Rows from block 13 of a small CTC image transcriber, named by matrix and row number. Rows with one number within an expert belong to one neuron, the router's apart. Each number is 128 + 24 x the weight over its row's rms, rounded and kept within 0 to 255. All counts start at 0. Numbers have three digits each.
Before each expert's rows are labels from the 100 images, of 14976, where the router gives the expert most weight on average: "peak at" is the part of the image that holds the peak. Only what is clearly more common there than usual is listed. The data: short English words printed on busy colour backdrops.
# router: router (model.blocks.13.mlp.router.weight, 4x384), inputs 192-383
# gate: expert gate (model.blocks.13.mlp.gate, 4x192x384), inputs 192-383
# up: expert up (model.blocks.13.mlp.up, 4x192x384), inputs 192-383
# down: expert down (model.blocks.13.mlp.down, 4x384x192, transposed), outputs 192-383

# expert 1
peak at: centre
router.1:087122136144121133132123106123074095122155178112130147104179101091108140109092134121088121146118109174190099177128119142109140128137148112125129113125122147136131167155113117131150133140163136160097128075098134094156151119142098142125139146143128128139149106149134130108102138136101142136108080105120158111131143130123106151133093103105126126204147116108133179119113125133144147127147136107126114131112096197141082114150129123118133152149141116137131062126121165163128101145126125166138163167104147143152151146126115139115145187137119105129126130144126118157125116145108100101
gate.0:149146098121139144141087137099141108123188116135132104103145139119100116131097131093097113125117082090119148183143052116113143192122120103125109107169120116126121164139142120110173118136066131118139100125128120133123101109129138126162160118125106101108134106171123073135118130097101157128126183114162120134140101092155112154159086119156135087114112130110137100117137140150130110126134176158174165113144097106154143149144092076146116156126090100102169127149101116123146108183129151135138128112127121101097121130118120111122126099144139098118134109117119103125082143126129107138
up.0:136137130099108121118109109134075135071117130136128099098132097083112116144093116107192146132156150101152068142136095072156139125135167145126170114150168124104098138126085154147118118141154113145161111089125173129139080118139112117133123121092119150142119133108112129139118113094107122168163100138171149085164091113143133088126132141140129133106180145132183163086145125118099097119125128141127142139146141104148160119138132079131149130159162131146120104108149094128082102092105126095177117142120085143144117136114132117065125129155127123123103118110120141109108095113140138124
down.0:162124093153129123167134146095147132127131122164130131127144094116112091128150151142054141147123140151114143085142166176166135178136076146104130122132134116155135106133122088111179144110109132158094135141106134145117166123134195124176158119122128187146148111117134152135088087084124149122134145111087171115117149109095108142154121102105130102130122160121180124124132124103150175146118107104141124146106103189153118124129085171113165139144101143153140100140131116124115147116126150113092131142123142151149161142136177113120129145132150076151144135115127139170180111132104098101
gate.1:098142103118134128150125139116083132085104149141189127077169153113155118187115112178105111153144112126117148146137124131113166116129145103134133136113117116144106122119132110165114150135158106092128126106142073130116169157116097151167128125129140110130164196127134111142126158143136083126096149108120170169161139112088167109151142135116117088133172113162107133167177110161150142116158143128093148120124141104161160122128119093099155141146183149121125164099143134120136107142122126151119149172108132129125116155095122055107131124075153143112150133107105135105160137151149117123
up.1:129170128156154121163148088154115091132146127160131086132052166085157162157117120140121162146121090135150139103121157131138080126122168123116069151119131130155140128073137138180142068149087131108116110156087147108142117160125117133129162135165109130121127130078161107109153134145137164135153119080168109115092157123115104122099120160149130142174134135190115122121154118117136096121105130118137110120136135140125142124144083112110105105120106121117134143125115118114165163118057111113124099117089140172087143142167133142117124121150113132158129170157152098104089119099096101109
down.1:129146144170154149176154115120112138150187094146103150105120113156150101117093128100139078090102111114158148169099106121145144131124128129140131123148122146125121151141159112144072072144150104138134127097178146125104084134090155127160146150126112102151147119093136134100108135090167090126119143164120092144099129152126120104125098101092143120099075129155167132121114143145161165103114125142145086109152126148106106131165090118085167124092143103144104091107158088134104111132099098133095077136126083118143094148121111102134145135144163132097149159165152155128149143133146113161

# expert 3
peak at: top centre
router.3:122151135144156116116089173128144150135079113120138178154123123080130138125107127154112099142128088076134122138160158114115134120103174117141126134131129109104114109125126101152122161194126107132109127171114130144174143146123126126171118194112103115164125120141121130159120107115138138131106124140154176127115105179089142066101136116118092146088114126135119123121166140138130119128144133137125112142145151147111115144141136129151148126104144146148141194145144122138116151142123077119136156111115130129114120136124089112138075088126188171114131141142141153179132122169074174172
gate.0:117111106081129094174146119096074089128136123139126103150182123107160129135144173151116160108121154106108115118104140121134136151142126159156124168153089081129143152122126109146113134121122108097138140152112117094140129108158144121152142073156112141153124125126192149130132106107147148117117133160106119145198128132177149131123123157143142152153122087114121128137091210112157121146120101180129128142119166119112114080132125142151120097079100144137094134154134102101099133092169117080087154136140135143180129180123096106140097115138106126133167129142123135145173143121135130110
up.0:116107113146059121118141124102159086142127154110131142150107152118136145131130141129125119084147167126105133140127108076125143087147143134117105159096110146126100124156127124116097088138114154126136125096155136133170119193119118110139133145086099151097162167054141112121122125105122141124091139149112130142139096127158127182096087093143102136127116102117105107132188177140117123180132108140143146119154093117162125140124130152163114149111111129104128150129137105159163159099182139124121100133105145137146138131133135122137122115141109131159127107125127141113164128141097098165
down.0:147143103154167149144167134122201126133071154154121163169133090124143100129141079150109119106131117128119123138149134147101094138138095132180136135153163132133121157166144128145101155102118128110120122105110124098122087118112141162177128196159133117143143092158150163118112113101086111105135130120062137100148162134128155150131131149160142150119143144157147106126118119145132162138162132135117162146126125117134133119122134129157119122147115121111111118142144135106147153106121123105104089162121205121140095120097065113143132125124177143144131118143115142134102114099146120146
gate.1:138153124154116116140136124135121117147078127100157102124122097173121046133125149108145141126087081094118147153140144115132134128123107117124094136129113086132164104162106119109083152138140119133150095130135141145149144124103118100130139120139139102141116111143144178108120147147154136150105116150161168124150141113137115117164099140120108114138116128132136137153103138170168140152168125125151121175095101156111145104100138127091147146131155148127104156145136127133161141129098128112114130093139165126173120168067120136108139145135099150128162136097157177152081184127129126066
up.1:079114135150114129117139114110127128176134102103108142084113133113116097129160066134076108114119157151120169130128143171148078094080133086142148139086112123123080102114142077148098121118176130130124134177113131090097091145134118179113119123120142120123174169126119144115166143115136120104119172107124120142133131133096090095120108129144117132116139163155090134121104148187149143114117165121140070092155131135082138116114138154177126115144123132162109150113087115102112133167115206151129141154102140169134119121119116132116101134100132099109129141126074128144151136117142128124
down.1:140097102109111156146135117098139124120122123133134127158144088140110141125141102077111123156158151108119121115132097133099131138154142097118117143076144139125104132117088170130163118130164126160101113080109147124113117129114087104143169108078132143080132127131111112153133136121093109152124108136128163101140133130131116136073133117121135101130100112157117156109138125110156120092125075117076130125099119129118142075141166105119145159131132118132116117102121178177081100159089151124092148146088126124073102115153094140126122124090121143128129167141143151110160108065100157171

# expert 0
peak at: middle right
router.0:141101133114077124121164077139099108111196144144112073095126139171123117112147137109133148126127161181117136120110105127147125145152091148132126122122119143140136146135131147101135087074130155123148128095144129119089114125135137125083144055143154122070141149118134118093151152140109120117136131125096081126142143088141139197142143130135164125172140122132143128134097124133125130130106129126134152108122104100132141111106113108098097110177115113130109084116114138115131114139103173145099090147140122128128110117128163139112161152119079088116127112120102102074119134082182093083
gate.0:126161115170137147117101107139171119127138115120128130114139156156130153139104082153130128147118130100143112108096151086102112111127131146150103119108129172146181137128105086159132136114071112123168135080130140140116123133131122078102135096131086113136152098082091107120153096129141129127130147133144131136130126103146096159141128171122160076120114129163133161107134135124079077144130125129083119116151132118140101132106139092127150148113149154140114131101210162137097126149128121123124168121105119139090100145109148162141157116131111124143053110058144133139097139157140133159
up.0:119104136127100108122130137147110164113157132161126109130114098131148143108148174155108126160120137152148084131107134103127140151143152103104176134178136134117115123140141143101139117084138128106109146135134175140195094120133133127132105124099167108104108130144114155098130188135139114107144142120104157192134137164111113100147128154096145133140178132108105104164080130080145135158121097109161157158099079136147116144133151159117102134182102137159097129140160148128136115157090113140123149106171106142120126120105131123158079134151159099135157116214147109104131154121088168130
down.0:093129113132126177086093129122110108164073150158166150107106105087126110143114079129152142134143122121157158192133129152128142123111089108113135119154140134149089160097067139153112125104131056101128129092142096127140140093123126153151108099117081126142123090133115143135130168138120136133110088154118149137138143135131122139116141112133110109114146122139142143101130128151127125115141121123150111116151145140175150168125134154125134119152171183124121122118155148191112084088124133127179152113141111123148116128108154099138117116111163116135131104144139109146125094111107108167
gate.1:189148102133180120142157154117125092150160073118119126098087105126138113110133136167143139176120117111132132117087124134150161088106149124114156163131133120147159124139129173172134085101150137141136113140078163123134146169122136116072116110077102123074123140097157174156062141122113143108121092128080110114098092106140109108140134154118111144108106117128110090132113113094102168136141145116090131125091168138108109137095072144125129119092139146128141138094147140099165135138106111119110138088131130131112150145135131105125157113135106156126148095131119158142124178123123150088
up.1:123154129157121171125153122174118071136099126100105138145122174181180163139111126129129159096124088146137115145149162123114110090123134145112121143107110126128162153078163082060115140149147127149139146109158130163127139157141124080080145137113102170135117121156112128131104104124150113121085108103150071142116109113133115160136122094140111111109099160058128144106096145122158134141137148114157127138062140137114143145093145131121122188131162132131131122172163144127133131101125115136149137151121135131121111103139154136109171161068144122119101110126142106113073117135126175136
down.1:096076101141131135144116145083139139124140143098120086141177118169135127125170151155162114132107127110132096156138182125124124176151159138103149169116137113122132113113084161084176135160108155188108122165137119072094069146098151109174129128150134110101161163139116133138128158140093172120139161156151092166123139129139133124148144176112119158156115110125160098116138118106157147110107066153099124129152132139064156086125130129130111126133103144127132121155150127093113126124124098138148171158121113124114074129120147103128106107148137163159124136145132113144099126089149154116

# expert 2
peak at: middle right
router.2:136136144147129103129139095153171128099134144127109136123164135120142097157121137118114096117117181157157131179143112122164128157129152129149148210096119160128121149095091083120109124098145135136176067116108146105130141112121148138134152063166164164149148122092126133155096173140120136071109150129142133089147121123165089151131113162144090105136098144148121159193110142144119131129124168109134094137162125106087169118102117129128138133124139158136098146121139121111134183123120131130085122109146097117134126134108117113128136161108105155126112127119167134108133121095120121124
gate.0:124159137164111156071161141124126174145117111109137116141118151124146147162107122163153099143148124127140200165142152110129133154092136092160088129157123143131123145116088123130144176127112170138177136095104115146132122118152178122120126144175116158135171100150121122170138117100172150129120148143124121130163164132143130138131134150139164122105175150144111127098135147157166151080133136102135116088174143130161100059121135113129107145155140116115121155129141171117148111125105144119114143147132138156132132130149117136138112099145123136094092159143100104128098103134099115168
up.0:109126182108134100105139133171106147146100150145124120136112139111122108128114120122127133116144140137119148176177136152124121140155134156123166116152112098115138148171082129145100108112163153138137113097114109176118187105096122130153161149158106167160096118135168159131139163112121139130150135139162123114122117095130168140083142109128123141113103136088156101108173122154147135127124084109098115113130080137157170109140109133097107136113121101134136170117131088098096127075164090137117099121146093146114130134150173141175143139122143142119139122132177171079152124129132131156
down.0:152131163119100098125127111165110142140132177137157156180144135115141141126124121147177135092131124142159146158156150148117110133136117125107114134123172110128147129159139139093129130114104147118125144102161103126127135160126127148183172113127183146169120133146148119154108109142139142151144133084107128162133103132151140147158085164102151143136131121107116110153151154125105130106118107121117141128108121151137157093149100123129118124090144135145111168099118129162107154129101110070109103131119127163103136117167156079089132136119137138088148163099168119149174087167163121137
gate.1:129121131133143091128146116095120124123118091125112119096136115104142132114113141172123117100140151068133087131087175109076139172128128102115143103120103161139146087174150090132129081141110144119173126123146123129107156128108133146113131127158101182114109079142112131191121135154117152141129092109161132135130105112130159105113128136105141165137116124152117114135126135141150177137111158119115155142144120101109077149102144148108152097096158140117122162127139120116096114137153148160146169134107121069165146120075140174145135146115114150130161079116128154119120128155165128163
up.1:108115132103149127129144177163131097115146136123086133131142110102131125095110128144109130106158125168162156124092130141141132130122180109134140121116135166112148070121146139116152096095149121146167131114146135125115151129091115105146156115146119138124159114119098101123122127171132122076134130159156104173092124114123133151135143181119147145139147126126142176127112116177083091121124158192116100118106137088137150099124127136114156098120121132154110136128148121107109152106141113149153141168105155130123179124159095101098104118122105074129096134130146100161150134126160117153
down.1:138071117116154152079115120100124123111124143105135135146100168163143100094126135141162136096115109106123121142139098093116135118124116145203129167159106149141157085152139130200105158150088154114101121147146159145133093120124123087122101115125117099099149127120126156132152099142080127082134123148120097096128114143136106148110090135163181113167092109105123144116118155097132115125105125109146142103091097114111117152120119128139102164115148117180076130116157148094124137157117129107127140085156156112171094118148089130148118110136150128188144113194140093115069136105130122128